Rows from block 3 of a small model that predicts nearness at each pixel, named by matrix and row number. Rows with one number belong to one channel. Each number is 128 + 32 x the weight over its row's rms, rounded and kept within 0 to 255. All counts start at 0. Numbers have three digits each.
After each channel's rows are labels from the 100 images, of 14848, where the channel reaches its highest value: "top examples" is what is common among them. Only what is clearly more common there than usual is listed. The data: rendered rooms with furniture.
# convs1: 3x3 conv (model.mid.0.convs.1.weight, 192x192x3x3, each kernel summed), inputs 96-191
# convs2: expand pointwise conv (model.mid.0.convs.2.weight, 384x192x1x1, transposed), outputs 96-191

convs1.153:124137102190101178116086041189149093136152146161145104148153131090165175130081159156099128106140131143167134179183103152086079135146183084175119090080135146113163094134100112116114168129155126097183095128138177104135149134105127134096085130113123164127127128110111162109190069052149122094
convs2.153:163182111144099146129141124126135176167073157169126146093153101173107100073115134148199151168106083101106124137119128169087117122116159105055123145102146068125109149144079085150086103108134158070115054152168130134166119152157127147155120128096065130136153128119113153163121168122114116151
top examples: count: four

convs1.186:175130122149151096137110109145094129089140146144130154131136201134068124159091138105116166160158178129106101173112094106113108132093139134154152138115068144094129120101148156188143098078067126131169138130135113140132136123188161083143108090129166167093163085098167119137111108120136081174
convs2.186:073097108125113077145132111146165156175143160108134213136103184124117196137129150113147149135143153071162129172158136132145193107094090127094095099108106171120135055061144106159149122138146178172150135117101077100112150103128202091105079134110170100143148107113097108077207121090094083123
top examples: umbrella

convs1.167:169177094065143087060089130135144115120111136129076034172152133144105161098140182200122119136090125123138132127121114176129162117137111192136099154100083152147100097205172155149095136116121190110119113073168131208119138158107159136089071086149143137102162166154100154106154158112148090103
convs2.167:128189157095141135119106139107173134084168116099120100118128095133153117143164087079095107147100052181122132130120163080084147129094109128148079145152045088139178082163132155114107097161111105114119161127137064119129122139159148109169148124117143118090122152183123100113101062098118138062
top examples: pink walls

convs1.43:159100112108146127166119202164111054112162138137136171105129187083114108155134101095144131193128120078166065126103134113116075114122144063132105132131139157156100169064120071112092109080137123159113110152134140064103147147169126094126102138132079124130142123136161120163090060128138115198
convs2.43:133174123110208152190095211147133060118115131149141165123127090226086149125174160111174137174125110121140126133093188066139150103141136138176109147081133126135128131131107179153158144129180129151111138174085112121152154164111121161110132157178204124092162122143128122092144108071093108072
top examples: count: four; umbrella; table

convs1.0:097082121133126180134113167118149137058123130105168122097094151108092145166109101111125146132150175136118139106099142099147076142076141139104104129113131134156105091155171118120092090076143127209131109058101144113138143138136113073134115145116099109150167079090174115176152123121085096192
convs2.0:135118124160150109187157098089096133140118122116135210126131169146089105170143140137106146113106133187175127053150129153133123125121118070132118143170178125112098171105148100167188140198105103078118145153112124136115124101135165182123154152139123135144183087147112130120164098130095084088
top examples: count: four

convs1.1:156113157130121114087133161134169121104135094119096127137164174079076146148075151146152109103152189127173138167135087123109127112113163161097124128095172211133133089098142107177096129081149107095136115095119193112121187097160135116119173120141143081163151118067166144103111070107190116144
convs2.1:160114169099140130133134116144150137106143100139113116076182142084120142106154109133056098143162108218130134157137147083104123091104125169206090139125101093084193180103113188097096080083132100091092188127111071139134123002138104157111147143126151111140147090105099172118156139157091104118
top examples: arch

convs1.45:167134117124165173134098105200138176094085139134142147115129115091134154149070109110123163152143111126140154168127108079129131062171136112187108135095115107083184102105142112135105151144137126140078138085116138069138221131188095123174161133090110150094132179108143135155166080210211112168
convs2.45:113141143138135135140089106127121088154197135149146145158121103190110135080160112064152152148129138060142137149164102120103177143117108127092116168101107133092081109132112147152162142137114131133177157136130106148125141159162144099155085104176135129184172146150152144156135158139094110127
top examples: count: four

convs1.143:038079090161091174101158107152216103134088107097156108099113166122126172144133128088132155174127122178155121125124135119206088108105094145119089059149117100021095119080131149146111139077100126142114088129109085089103149104159107147116114125163136064103130130129167131082130106087112098130
convs2.143:121161136093200105134135111103094100130066104160092119167100158155104125130107131169089117149133134158196127131095124161149140078109121128098121146120119159121142150100089132133144134130115121132074114103129130122115102118164167120124107154145129094122157157145148112111150110090111105054
top examples: count: zero